From a checkpoint of a small CTC image transcriber.
Model: 1.89M parameters, 32-pixel images, arch swin, norm rmsnorm, activation silu, moe soft, num experts 8, patch size [2, 2], depths [4, 4], widths [96, 192].
Training: muon at rate 0.013, batches of 128.
Rows from block 5 of a small CTC image transcriber, named by matrix and row number. Rows with one number within an expert belong to one neuron, the router's apart. Each number is 128 + 32 x the weight over its row's rms, rounded and kept within 0 to 255. All counts start at 0. Numbers have three digits each.
After each expert's rows are labels from the 100 images, of 14976, where the router gives the expert most weight on average: "responds to" is what is common among them; "place" is the part of the image that holds the peak. Only what is clearly more common there than usual is listed. The data: numbers of one to four digits printed on busy colour backdrops. In brackets: how many of the 100, against the usual share in percent.
# router: slot weights (model.blocks.5.mlp.router.weight, 16x192, trained with AdamW), inputs 0-95
# up: expert up (model.blocks.5.mlp.up, 8x96x192), inputs 0-95
# down: expert down (model.blocks.5.mlp.down, 8x192x96, transposed), outputs 0-95

# expert 4
router.8:127123170110235141124201138106165128087071152186118161200147132166128127112136158076176100175145143120162117119109130143116106157125119169092090185129054156083219133175125090165135063133137139139120126079170122127103106123109100124140161166126135135150120138157095072100153134137077126114
router.9:115131112132144184166124148117166116107075161195104118146180155137081205140138159113194124172151116120148109114139134102150145204178139165098123111117167159133177143099183090204143109138140152103111085050133178143096150174147086139071145144122106117186142094146175176139118146149129101151
up.0:068150177121143056170188141152094139121201141106133136121128101137116103071239160160077140091133164161107141107143127191115110179136065194229136146167123175074135106148165169137178157161195186097118131102115138130101160137102135191119122140136111119104124156118130130117162115148146133089
down.0:174124155166135145080126147092140125120136132103101165213165119129176139172094168163183110176143119153085087118141087134176149083095122174122101106139112134204144092165145174156080147119120142024141063102086176120079099107126151096148138143063155148110134129135129109189163126125077119189
up.1:109137089130124155121079061127034147111185190136090087117119087103113142175118139082066137181117093144136127136111154165073144109145124170103150084135128144077045159092158127154089104067093117100111118158167122115177157179123138132113146160079101114098110167144120151121136099154055126150
down.1:148115190132150106110130110111153070179138081141143171119116106133154145090149119131117158061129135086158116082173157137127100135122189118114117141134159081159115134109080098108146108088104117136106165125112110161146119100117126082109145158080126136108187109113134096165195098132178146038
up.2:059121162187168140138128104138162151093120168159106091164112162112106129065126078126082109128125107205109116146118116103151154121159130152178170154190101168140114126170142054135139062089156173115120138154135138119109146127134110162120165131108108099135100175186158133156111065107193158124
down.2:155253111074102119073133174119086127142100150089110060108112122105209122109087111126048157141132092124178103112138110158119092168127150099136177158138133116125097138103168131103066175126109140156135136113134107115151128119121182164075159101213124189143140183086120149068164114110064167104
up.3:076138129118144163157156137121156124087130122098102133042121169104094128045149139155092067162103143108139180132121116077034153123136147110135206146138126133120165092139184079133128150127104083101132106156107112128076139086125146089129079177165158090150116119110111152113210142132063168167
down.3:146095131196132124132128153177158136109134130156112117154153144125148095132039137144114059008123146095172107177120134089187141141111149192143207120146115114182134182158090178088097157175144132186105152115163119141164141108124155128136091118163127186110170080077152115041140137137146072140
up.4:128190091096105101148149184143147146160147111061151110134081094165136107084094166138115169115175160175147089086110138128111131200075149132092152140157110083133149080131136166114000146148115199176141152168118165180132129094130144085105152168100150114130132154119106150143140111135123150125
down.4:191155129109100139158124109110161140155141115162137119143105178115082152066192139124118135104084153065174126143141164121141140161115174148179135098170134173160122137127090161109110161083113150160106097109150117142139134146140033119123125067104096100134129093127098123073144194126164122123
up.5:066110124168165150193147119215099091136133152140076079200069100147122148123167165120110110096127121142157120110165126196054147175109195116137103114124139120168137130148141125076144129162140149126138129148096125111126089133130127162126117086127129177072147138110158144066094087130204160121
down.5:158123140105187151094177072106117144063122077063138103138101150103179114160119130157093155123098079121111131123059128153209109103130031118142158147150120124084171138112155162153093101188185122135122111160159166146137136118120120092111143126089094115118114128141125119162119087125079084173
up.6:112139110064118064046152130095105181158141122116178189169103119132158166162077106130143158158176143178169116139125099158089100096124099124099127128074133119116120121070087140127176117086108157150162159150141157132138097131152160094160119103104103122123099101044156101150147124160128113115
down.6:121143132137100106153081125162160085150118120118104104165155155122054093119171135104138092145103066120131151189127135160184145171175161059084095083137113142138159161187109102166075127131122147115104117110115119104167097142124143075160137131144091108123139123153119114127123094138179165106
responds to: on a plate (78 vs 40.3); first digit: 9 (29 vs 9.7)
place: bottom centre (34 vs 9.4)

# expert 3
router.6:119100155161226179181086087070193097138125158180075131158151104136116190107130183132124065102104091138184158106119111145172106163099161108192130115152111099101171168164103082128162098126161140132116097136119181123081129164115171142131156150162102123202136099140097105109091073125110091185
router.7:130170193075167093134120062114137159166104212173153068118066122093137080161210148130151162089097117129104093096155169106137107145148118184150131140091099134142137165171159145145060101145161139170070112138179151135189104154123135184150168100108065145133079150126085157071125178143139092100
up.0:129144153130113135181133189162116117059156076171131174139151138129125101029159131231138107184184121114150182133136121135077125118105150119101112125122158121182138134107148192122047122093104141143105065119093139150089137124124135044146116165178130113130169144136124059109172066133133123107
down.0:096090100145157178134142150102175118120112167081139116064127186123124152154132147070036125032085131153142088110159102095070118126119097135078113119065142132160159102145197106101114179102109109082151137116167090113123151083124151129133172070099072036098123162115148149105131165126125080109
up.1:042141121177109149204152107119148106082056139160099023151197155147113131124130130123148064152104148150131177166147117096190126155127109127134122132118124122189132165135164092110069159179149136128123140140159074107101151179113181106159149126131132130181188176156145131132147121110097123178
down.1:112079118149090128076198145162115124115115127034113184097088130170123164158129119175164151189141100144140142134085074167096124165158141138122064121122172166135097127094151093093142046113065114137145133155062123145110152138122101148135094129133159121096110121118099106090088148125153100067
up.2:137102171119074093116113096147110135122169005135117130088164119141139069098112146157112125089175147088161154146133104115102108167112131107128156130110120126165159138137114174074083097111170124128144113117105079068119132136122104197124154177117081055047145136142155134133183072085173077099
down.2:136115088152162137139110110182184112050136139098161117120140179111095103166186134145116105079091137154132085130135113144153185088132165173199064095103111109136132181155180122112157131098142113121168090123070157137176135135130159059120143105148102125089112109083099151119109083128117116130
up.3:163104138111061131187092151055116156156150157094132154116124139142130060181153102126133135164124119205123081200094132111155209104152154139129094111152111149121122168131109127085076123099156149152102097113100115095159179080128113088151100100110147137109108183101141103094118199114087144082
down.3:122104123143090109094190138158035131075119098179107151135131115136093137088166131135153124110135125120072131103104081138087153092167098178095128115200156073180104100162149126185166146155073159174122202094129124105142145149123092186179177125131161128117114185148129163148095201137157090112
up.4:138096047097120179144133131164158076150126127164181155136145158083141141159113109095086133145111092153117132083125072092130118110123107170100177156160181105094182097134160172197073138184069133059149109117104146140163149103125146163123150114105168130115158135104173092141073193127027133118
down.4:091151203095127110116108100112115149102114084101135084143123109137078117073141171141234098091060128121156138132170129165197136155132131092171145117165110163163100168121134149070152081139237119148123127119136163099162153112127123108148116093100141122153113055118161140093150141127137107058
up.5:140119097133153117117133147077101114121107214145114086115144092096121115115157098086121137097113122140141164125167137164151130135120144135159107083095159140089135109147148141135141112033110079083087159126092048136157131132143104151093066114100119086158157147136103112143113086114191153149
down.5:101058111187137107142152144156142119103130158104094204066131081130111117132136163118208133140122124150126165064122218116127162109188038124095085124137140107125130149104104152087181159090101127162136145129079120095154252165123118124087141190117141140101156082128107164140143109125091159099
up.6:068122070102115131164114123149133135026120100104090057085095130143133171109101114135127128167143144150150129095182115108102086126207089147157057137086127125161127125122164120095119151159128162118133129173107150139150119133155107103128135119096200153148133111124124127095077181120069118151
down.6:121116097111088105146120123116119091206125179102126127077149206135098122232140150142083080110151100091152132081138135091105111134112163133149173090152141144130151053124082168075103059143109114114191091116133105122122105124135122136115079090113104101123131116076178125123140173131174090152
responds to: bold (77 vs 46.6)
place: top left (35 vs 14.1); top centre (29 vs 9.4)

# expert 7
router.14:162123153139103140129117176150166074091167154152153169177130079083130122135180148137108147122154176131117125136114124117132146104155107077093045144110115126073143176176158129165133151082110123061101133116146119116109109127088116194134130132166141071166100126177145160098082141156114133086
router.15:168155120155153171137155137138088058136142199176104168102147067163067158140107137106141144144107102136112135125121186112116141137133120146081091085127086131144110156124138110106130163150124180142098129112075099193175110127123081109131177140128184112121123129107139125092154117129147082129
up.0:138152137115148197091145172106130146125126140173136057139077104101153098102151131073130136151145160173109087135155110114127103160131226115117059074109137172102117065146178118151096152060154161175153136105128144143123110105146135114108125114161111115092092130078082138123157162087097154135
down.0:191060144116132119110126121151152126078146104138122153097113207149046112186141092120054103096167181124159131202138159100108178127127000143201148118073165095090115142128154150078120084147144146078122132142110128111142200086117134081134111152170138108122147125122111153109129128120120109112
up.1:059137128084133115159137131228147094109130114142120089202103113146131103137135165137136090085088125114114117137141183166115137115097112215149151083095129081186053116140133160120137125118109083052115113133131155110137165153107129110107165146159100167152155146133120119156169123077136124151
down.1:104139076125092126065073135123191101190143047103150132107211145145179140169114131114143116122076082139160094133103152117057119215143143097108092214150142099128177164117165130143158138125154122120132015105118157148114136103133104133116096094115118131150144159131140130118140092123006095117
up.2:131172168140128101147167172106193156141086100101195110074087199143064130070141137141116126110160094130063178166113114166165089126111169155192237186137129126136129149148109126120156102184200148133159070178176048095120123106131098127054157119190149142166140156153130136123129129154136136112
down.2:141082087141129120104118124123112101159152142171097116157148121112145143120129151147159109164120181152148071135080062061096125097089108187155228057098068117130185105191135147133116120198154128127178093088071078112156131160120100097116125175116131080130111104138087064176110110118122131162
up.3:096101137162145097118140141206138174171106115105121108126164172111071095210126103158086165145128124193102121094137103115137121152146159154157121132080095130132101168155131169159161131158098118075155175107086126097190151197128146115131158138109150107120130142156075125143117081119077107162
down.3:084089138102134183133127101125148105120137122150129124126139105100144124171103140105144099102111088142125154084158148179109094118174116112077184178142123121135133150137157136119172122115138137129126000127188150162134090042123097105151116115116132136136198155097126133148123149131167091089
up.4:166199129128166101172099146124153146146108082146171169145108136187139123087124159120144107125169141101143103101166113115136112133044090114079109123132121120113134101126129113117106183109186130098148100129101103149139177111098129100107120095087111073129116100170118115113041139105127133124
down.4:155138110138097141113104115084034125076168107137106099095176152113131123158167199125158115143167128124167146173164125107193134120151175143133216137143093133162179094152100148137128132141160135079114164136114133123106056116130117105112118148068152176115140119079133126110136080122063125147
up.5:076171124134137164135127103103106117133117121115110164089123154162151118132047113161117139150188130175116113167079135167091161220131130147103128133091143104140153149112101082117143153089106108166135114162127081208144127128125134200137159159091081112114138140121077134121145146176110165122
down.5:137127161156135076070126109130094121113172124103136144132159144146205130095098123158119175077143134051123103104123078105232139130074091163147133095150108128116124137147130195163137151070091133167124147145165119093135119088146139113083135182105226203138080131129153123179098102128137127152
up.6:117156135152125114153097099130149116097180216124120132132118183113151136151060145194160150122106137097116167080099124157105089092124149137106140102151135117088137081123122059112140146117180105190104149148169168138177166136149167138139167116188143157150096118146111109114104166142107158142
down.6:159130166095154110127086147108097115212142197109150125073101131120124144087123115099135118070127118159134132136165129107089108181130163137162103110099143134134159244152140075146157082134104193139146096072124117134095105171152094117101093128136172116114125101088123135087185128140175102152
responds to: on a plate (87 vs 40.3); length: four (64 vs 25.2)
place: bottom left (32 vs 14.1); bottom centre (31 vs 9.4)

# expert 2
router.4:087163157131129127184124065089177084198088141177062096165159109139163148099152160108180138117112147132136078111158109196157167199137097160173066111112131125103165115141185123133149062097127126127129113127112135091187139120145129126167138128132134156137145140127117078136105095104074075112
router.5:155118171129183108138111138107176188130119098133142122071082160145103161119145143111151126124126159174127088199090178153122108174181149146147135049139123165077088099179149131125161172079167111179127158158174167088118174172132158188151161168130086137130110102099139151097174121105128087157
up.0:097076107133123134140113164160077143122139086095133072129117118092125168225053120125178051119157125150082102127148199119125083187138076105136149141134130155109124141122149182091135158082084166161108110150113090127122137117137145139121100117121098150177131112119172107072140255081115162152
down.0:160135137107106081094132128123044139129131097145147133135160137148133109109149118158118093151125175133105087102097130177154183120078087160140129129112131079189138147047118110093142100135140125108141067083141199112137214192119153120085164150037158134117118183101175144121121137128154128095
up.1:135114141167162113168066155171157163137078146075115096109163090110119157118154095062122147191138106124136135123175155110105143062123174132120096085129110180142112161156090042130164123161142112109130117144178129070121099186137118077084116166050145113177095148101192109118170117126051105193
down.1:065062145077114136124069089117074114138144110179141102141139168119161122149143102103122118129140138126105104086105141136139128175166156099108115120083156096133121108121207114150101106145098110078091079118132108173155130126127140149150180112066098083123137220129118124116145130129144119151
up.2:135133044114119168102148125140186106175153086188150099209052160117127143126133133075150069160134156136119131151179121179146158159121137101126123110093134149119163118150174153131140112126169079058099103118122124103138147085106133086123117111050148152125135196187070128190101143128056131119
down.2:127128247126089120201132116078074136111109193099121137151167072104073146160090122125106176067120145121085168123062119151072129095107170089119099111138160118104111154100109102136128141146146161101160114083136140130108139126133105141186086105095149164116186129076193164065119126137164128135
up.3:072246124068084157122125095136122093115117146146119111144129162183118158135150106100181130079116099148162109162117142105152088094120067122162165111136152149126156118113121147093183141130131123121111113131095117121153201141149154097149141078129151075167128136095082109156061040113112139168
down.3:211161088199123036195153147126129139155128109143120122137115149125127128096147125128173095143135155055115141156143083125140082144190123142087084168173112153100103138157050144138122184125114132161118137152135156152159171188117095091153080142071100133152111117132118119077062052133127126114
up.4:094151129091150112135093165133142144094149104033119185123132190168133151157126147111118108130094134168075097119170138128053103211155171091137124154096152110152137052157109117117134104100098128132132169117162112106109128115135153043139155141073141090181109061078139126118079100141124165123
down.4:115091227155104122117152102055093137183126098174121102101095174089147141090132123120147137131128110185110117170208103096107113168138163118168060129148131105080147160127052185177158094140153122088127134067097131150109100140116169154108090122061152183143124139148100086122108157118120154116
up.5:158046124196138166133149184131168118116153126149109125155136147103111115196177091084106116130087162130146136153097132091128116129132103112173112125184102103156164144129157069132120092219095131034134071161130162130141116138123133105117155132098134035104126079138126135207153140171065123136
down.5:083105170110154083155165168097137131170112123132150164102131134146073148076109106103106111066134132132104119166146208126148115149135105142072186089084099141125144095131081078170142150116179102121122155153121058118156111144135080146150096088142166183102169099213111124063097081125129149151
up.6:135171133173121143157136123100173146074113143129144151093108096162092155123164143035208131139123134122130171095145157112107155117110138200111187110108137108142088142163122147126105170106059199105091105096084131112151155181123053153119169154100166040175156111114146134130110109104121155104
down.6:129031133114155125174113087182103091136121123138126109195167171124172156123108098186156189038136107147138155153084153170195134155140154094121135136148214108105182109109143067078146109181161113195143118146127139091063123105132139086119078123084083176153147101203050159113119154133156089157
responds to: length: two (55 vs 25.2)
place: middle left (27 vs 9.4)

# expert 5
router.10:150093125190147110165093156081102161205151126208129081118156079153109122114084106132076093151086163112127151124091192131109173139117148146152128163124162160161127122117090105108139130098106164159115074137105095087098116141125134141159164142081136087105103133076159157115150073101121162148
router.11:125197117144132108144176097092121123161183123167079094162096138114155133100133086132179096182061146115124097132085125105111153150128115134166116094148058145099061112111180151089181079141119140170105121105181160156088072096134118168157150131128147145101129104111076131050157135111105084105
up.0:088217109107146121121116123168134138129124104187154105073073093144157132090202116194140139112107064150121138126106164114089146109111084126119209088109143097109077176104074127104144176163081105154164134118153126104127127151083102129120171121115157165088164124083110139141108066137084097095
down.0:117043156129143169115127159125121125119104080060138139095181103152159118129095126149188145149084075159180119102150099142087154101150146065127100157033101149097093141199183080127127080170210150166081165094139143122128124099110172134141123119153132078108125104145177089150081079125163097172
up.1:094046169095155091153142105177117156110125125137148117100155138122133079170158178156105144146113125081080157148172140115252120160132189109146095129075115132131094107131110172146145128118111172125085160160123154148107065171102116132097128074135122185125150147107218135099153169126097132129
down.1:166109122163138153092104172131113078108114120108117092094109096158127077139108148090142154123146147125118147146050177137089158110116119168139200147145121110130176160125150119112116148121139169096189109159128129125137129069122127096128115105155145067171088182137128155145170176121127122082
up.2:190156172158145063145069157099127128149177125159111142092124124069116115155139088119129119105138118123107142193173137128158068163089115116186162087146075133114138099109151130133166146199132130197108098124142123084141127127147145185142152092123085141096159128113171101141193087180183141075
down.2:074106131190107154105162100114119097082120142167129093136144095129141125127101152101123096079135136113125204076189102133119112162151140099135063193159148122104132121106101137141147072130126151107111117159109149123138116177128096105108117078171196118133099053153110115109135084133102109158
up.3:126124180162143128064152060087108112173168150100167117106146120132097147094146189152071119113104118102111092140092127148146081099137229105165156149164097129087099128085145139171111135099201094123113151150102160080096155131119182122137156148166077091117153131137154153157116155091145176154
down.3:183154132098158105188090148169094109120112114143134161167158140148109169119111096115061131135094150124119144123169129083118108207107061130190120087115121077102155115170085119138176175105064145124242138103130132118159138175119064139188111086140149096099125146131121146146136112117141150080
up.4:152068061107150139112100141095097171116128164075122144033115141091155159159150108133178119095104086105120157108127179135196116170171112105121099070074123176139093109126097169178150121120158081176163098183149146176125080134112136124155104153129118117147133140219155110140079185104119116111
down.4:074050180145111138167135044106124124156103108164144115157142119127114122097099101189152199106172161185142072184170017127076170172051085204125169138118140086167120150125176135122145134117114151126124053117145088128149149135115138152140193119072136137141180151104101111145138127124161085111
up.5:151136131089175214153176088132153120138073114133116212135090104153105105161101112134154193141100175214097154115155172149162086134082129103122162096162144127133139133116118060094064098138144153062119167128210088150119136127093175140148145131145130102177136158151193150134144164134187127128
down.5:065168141094108054150096136128078093126112112120096153161171148122130120128121106094184159118105166132093117125091115167093201171171160103141109132097175132066148181181088235076183141156141135201103130098128175108053159106123105115107159115168096168134127139179119121161121120120048115127
up.6:144166173117137088111172199155145151078093148128084144120123100157108109128106170102102148178143083127129086080153076117076072110125198135173139108133129148115089160141139153159104183114159135102170123115139120123140124061173157070151115103136034090102107121115105149130101210111150145108
down.6:150063112180117111124115106083099135153136100141103163177095155149143112163144114145144115179100082133142152124117163105133132165090092110150123109060131136133241055087183141121134129150131117114083115070064103125146111215129144107117101162106212123109123106136107141161143112125092155163
responds to: length: two (74 vs 25.2); the digit 0 (58 vs 22.6); last digit: 0 (36 vs 9.9); first digit: 0 (35 vs 9.8)
place: centre (34 vs 6.2); middle left (29 vs 9.4)

# expert 6
router.12:097145171130120110145131071127182186196086205150134130117124173144143162165193157093127102134088129103099164146141162107109157171144073166135108138157126142100155158142133106151074149087108217126176064114127178137105081168140137172186122118150138134144106077122078134079142089105144158103
router.13:120100132125131091174161156096197138158107101202146096113108106142091148158066076099163088183136123146087163105116126127117157177116121090146177167120088161194171150088085099138123177121136212139091081122118164142137136185195128136167171070142104116135124122127098124119137157129116095095
up.0:072107165115143122112127120125106143120109127218110208145104134093131159116143132145124134119141089080058087136100116120168062135136086156093067110118141130138169107121144143155162122164154090134094156147156143121140135114113128009073116103168083192089179105139147122158142191167148137150
down.0:178141083130116116084115081070161093151115191066136133090148042123172131090167132164114120112139124140175109150143092128084159126108045098126116148111128110108079090177084119080130098168143134118187123097055194078158129057132113156099137199139148127081118141095143131082117145131166048156
up.1:171127157137055076158126154113107102131125132074166181140176108182122109097062129127137177072159119184118115083118129146165102126121130132105151128123141135159199213164059101146134103078178115122165138127133134122092161108059220059128128117108124136184141102106094130160097151147183143091
down.1:140097042117106114125156147124186125137135093199134056134092077114162109136113124121164188201084082106132118171131130122105193179122145177209124093135126128134144083062184111144102156154138158195134086115090116117147113114142061104087135111097144103101176113147097163130107140122127122108
up.2:122076079107165103134117072117129133135123113141126138100078176075109089094099098162140075175089116127118121102148156184117123176096093140160090173155086125127101094123163123189157092119179108071174124172110172112155101087077100174125118111096144077176170153106173144111065107126125166114
down.2:075216204158133107124081153137116138159123093066117146116130116166106120174127139141132079070129145144137146149182072107128125109125146159093130108052118090137159136096084129088114183092126122096160101127176063076153110117132126175171176152118105185164106151115137109097125098118125103161
up.3:132112155093145115160165136201128149107164102155118109074125084110123118115113159129073174118137074102166140108187128153133163149114132141041182105091172110153142143188100156136156105141144104116139132099152157145072125104096156173109065092121150143078192150129129117125147066109153185109
down.3:176128078121188137144070105135124150220119149139140105167099187124132098165140142118061088095088098175116113102082116073105181081211119152197125103105156211106159162091140128116097128110086135154077096138129094121137056136135148050110153122135166107128070112143101117105144076122105070126
up.4:076110175131051079096136143045092100208173133082159174074131114098141126129160056127107216130149156118139111079086103141143142129111149136143093163097115102081140181128145147119144147079127087141080150144109115151134102139130109168135096157114135125063118130098061135100140194099111113120
down.4:089154167170134174239099105168140194054132154145113112198079165115135134175120136098123135080093176090109146233139114110093108092166151131163058123145150159148126129197085090168133111074114130178130138116132119120126134081124130123096129119156097185098141122134156153178129226132158122161
up.5:122159135138181118054128149128112198106066114041125141083177181148116081078124098125169085097112087126164138082180095152112142098124127155148147128091184081140111132157127125077063193151116134149134104157125141095137115115093119092123103137111098217161063153057118147115174107140144160155
down.5:132120096170177133217098111149146087151129099136115156114132063076158106105177117181066112163141142135166105153099138118190152147101081084156109120163151182109094059146164167149138051116164104083139068147162179173128127105104232139157186123099151097131087120117151145154107127135100112112
up.6:058155118126091094165125081138097108172147081172109128083166173123156109139141100134095159113078099153153137132152112177066143116105121119156154107090127076132140147148093096147114118187074109064173144106156148142162173108083145119121144159110201134111087114080149132138172088065086060119
down.6:111110169113120200099078124132150152114141099121130155139130122110085117127232135171091126113035080058144081080096145111184110139170156119065126136126177196093106088182138136172130089096175135166087070133125101142127099131137097120140161135134089141124137152167119133106140131129118133157
responds to: italic (76 vs 46.4); the digit 4 (63 vs 23); the digit 2 (50 vs 22.4); last digit: 4 (32 vs 10.1)
place: middle left (40 vs 9.4)

# expert 1
router.2:101081140138131093140117160148149122195115149128086097132110062114128146135179137158120157123157114158137166103091147098154145129116157180171098137147078154081104201189138137167166089151163147139126119080131109081181117085113168124135104172096077144111103101129149128079157118143157100150
router.3:124143141193190119149165153064135049162138167153125116168105107117113096140176170086126168142144119128152143107153142083105140190099126160115106117164082175103117117187100117150109112140095107077135110138100061083159123129107138126071137123103094102136092119146109162125113146114191120101
up.0:093127157146106140102102071138138109091157108097162137087158131149096089128107147120095160157152103159128055177093106106120120114074092140080093108097160119158196070102182169123104133082157123176087177127137120135143174103116134129127155175106088130067197103208153181102221188092061129195
down.0:179153108079127103127144164090107093108148081137187122196063080115113145184175146136036148094046096077101124166143110163084113192116156086147112104070159152142136139192134137151075133139156104153126129158097118146099078173134123146136094111111122116107116189117084138099156202127059117107
up.1:132091144154128188089125090093081095107145115172132141109188089159154071192090144086154123135107185059140114160114135133214148106152103126098115073102135159083131085120147119124150106087089135110083132110116128132084081114113137135110150169140151128146054136095155103190107159128162109128
down.1:151134143102168133127142145129077116143086129128147136104110130122049117116109142102148174150106076143092119097135166143104126107141185131164120141162149116131094152157144091123072092148095119164156147096142123117152174179126129090085146155128109103158145156170083164099114131130082164151
up.2:158188104136178170151079172100143099106133147148100116090155114066158112110076121157114088158113128112126102095107136098106116099119194116237095110134095055107124133173151170105137100161136182122093112163118157126132120122108131129127157185085058129131165114128134130139162147110125108139
down.2:097067158154093132151136106121077132176130088139088140118104149133078125131098138105142056166083082168155168093135115104094139090119082110137118120144142128172047160113128067080155153103118071185143193085136131139143153105126167162134122127158112148141134128094062127085150129141101147038
up.3:122127147186108144036140130215078120152113111056173158152165126102154179183067134185105137149104170172142166084123112124173104090093113107136146128094119054160132171095134113086153111174163116101171178138124107117142120140140209114107123128126166179098070102131119131156108098119140121133
down.3:128170141114090100138108125096138148168134148183134133123165064148152150077153159079181175118124169168117120106138166112141109127120164144100148089134086127096196156080138133105110117149102139113138084102103129135122089095124081084092167110189046116116155113121154143082111094139128143111
up.4:157182117133091124083120127128133064101124146159119121148077162120125104127121167187177130153110208115122137125141114113143120108147136145185108062179094120089117091162156097062078113162117095203091155161103158087140134130137128132165126162184150137110104100107159145039219068111111116108
down.4:083144108091133164165100122195109131080133131072155085072091113155096166093126123106110070142123089156143114176124133085108135132058158112097096128104120198152129190123136223125175169132142135108118137135128124117119160160126141109169123130203149133130189156135169150116135078131106124167
up.5:147209115209205158184159082101078150092123120129145164119100125153124186220146145139097114148166120129161112167118100139098111130172061190099117159097142075101147071125114088119115145055136175096176086156121156114093163124084150085056107125122167097108123140094129130144191141128110129142
down.5:160105187101181135165151179147160106160140109113124158104190149115103108037160147079114122150135068135114170073104154132132155161154130127168132170115103154141097082142132157128137178108078128137121154111174144133154121170121138114102148141106141141102114117195147067120144137146086124107
up.6:040099093192148108155144166172139159116096112124149100148146139158144109109146140097100135097144133104165139118146164160118082140153132174132169165131165126205071141098126139096095134149124135132143084125119090150116197150145114135090136136134190192157141166127180130185119122118210134125
down.6:162098104055136105098123108068132124170121158162117163162166069144132131178100130192109149100178123132108183111164080071115173142113111140110182098134114124163199051128162120188139132151134135085112142124092131127104082048127129105102155124121118084141109105124122133077118044132098129167
responds to: the digit 7 (84 vs 22.5); italic (81 vs 46.4); last digit: 7 (53 vs 9.9); first digit: 7 (46 vs 9.9)
place: middle right (26 vs 9.4)

# expert 0
router.0:155160127168163089126164201092166177175169112176095160143142150146121167062105104169137113153129100189122126153161118141164145156155126148135171143145102167091192095119099138094202191084086142154157075095191128128098142186119179160134155115128141139118139149119126140156129073133119130085
router.1:178137152083176141164137143152125130141104171115161112124105105083075133133173147156099114137196123119097079134139088198159115127144161147141083195077143133157160153165105117168137091086158164168106102116163175140107084174111102083156138093084094155116132131103084095176175150157190093095
up.0:129048116075083119130117130111178116075126115135116149067189117150126157067049126133074177217132155175153164069125110123135149137104191156130127074103090134087139158122178130165157149148131146099090077116075154111180210114131160127100187114156116106206135096166134147060060146133169124093
down.0:132186194117132102079124158228094115161121127096074157149061149118117134158175121143084160095164116157136116176144166154139136109158144028102127125126149153126092087123098116085119123183119149162149173146095122126119078212134116122078136190165130135151066089088086143198104166118103095159
up.1:112117140136136130137123166107096089124121186112200123187097114121135057125180160114100161150148172099098167124128142188126135110106135147085086110170083109117117113138138169134115096141130131096095116152166105144145232126184077096092173214164167145154167085070111132118089180151135141160
down.1:124190079100145160161055139110152114126116171179151150124118111125165116153099121038116114109072133156137086093120107096084100186126143177131135138122112112179184120123143114142181137088166126157123205156087129136123119125124134160080081118128065096106128153115205180210101130127134124191
up.2:109122119116192094024127137109088157172154110077139125124105151114093167122132135131084122141174134105110197127148105097159156136112116169160158146102125094110138125099092201129132099111162121146137133113165102122126038111143173196140116201109214108090080145102126122090144165146070170146
down.2:115115113126150147255147109157136114143115106133157165051116189145129124165151134167064129117122176165128087106097143109101125161141122111116137121130112142160168124147110104152090118138190148147100061133063149170144238147119146111130141119147094107165166141123146058099164127133160118115
up.3:096154111216087119120171143081124125189126173174117076131078078123072127129129114113133115138152136195179083142129129200127112183112164136110128128065176127163112196079115086131177138117161137182141142114159141146096074120118098120099132142087124119127126171128146154166052148133151083131
down.3:160138146065153148133123157233079102110108158022100156089176139151130105154121150145103135154067128062129117103131113080174145150128107162167112090107168086110135100139150169136085089081095121061145074134051191125133125099123095102083119118131088131108128169120162137079082143119052145118
up.4:091152140194209126136120092075093164186164109096136167134105160089116147137090119153179169039111165140064081127118125109140076125094111131079126139098118133143131123155102119159165143178090104082097156160145154106132112128126112101166130134136116121143176104154075143039131099199064095152
down.4:145128126192089134150118079091191095185136144188078149132164151121105145134159117105086152178113168141129170106162109147172063103119094142135082097145046186107094141085129147155160120092103138107125091129049116118114122123123147152163143145120145138101073105072129124161084099140189137135
up.5:158095065149087098122155180216147161132094112176132156155130190136160129097091138119157133194101109076133144127131125116194123150144111094107127119117120097112107113129150171151093139081133161132123090117164149118078135126139120148136116114184119111122121103122128138101097101155089137151
down.5:132183132129107175152150099063090079122137163167123112133113099141114123191113096125100117085178178147127107126148069090099196177078149123143169116147097070153152119138077141102131142168135144077163157132101111138122077102122107092109165169185138101139109144127138124164082170133148112138
up.6:078070117134140142145145082157185146099092154082119133165208199125098120163095112063223140176104127099147118057084140119087192121106184097151119115127105153148115179137126103113114155083139101096156094130176128116159171162155103169115141180117116135128099144147137100115113147130123113115
down.6:124160146130145084107141145122055144179136136121121093068167062151116110087105129151158148059165138124106102132164137121089130146141070139166127139165181222167179157110104145130135077105125156212110186101120157117143121133129128090129104124098119085133126104180190172112141104129073145171
responds to: length: one (98 vs 24.6); last digit: 1 (25 vs 9.9)
place: top left (42 vs 14.1)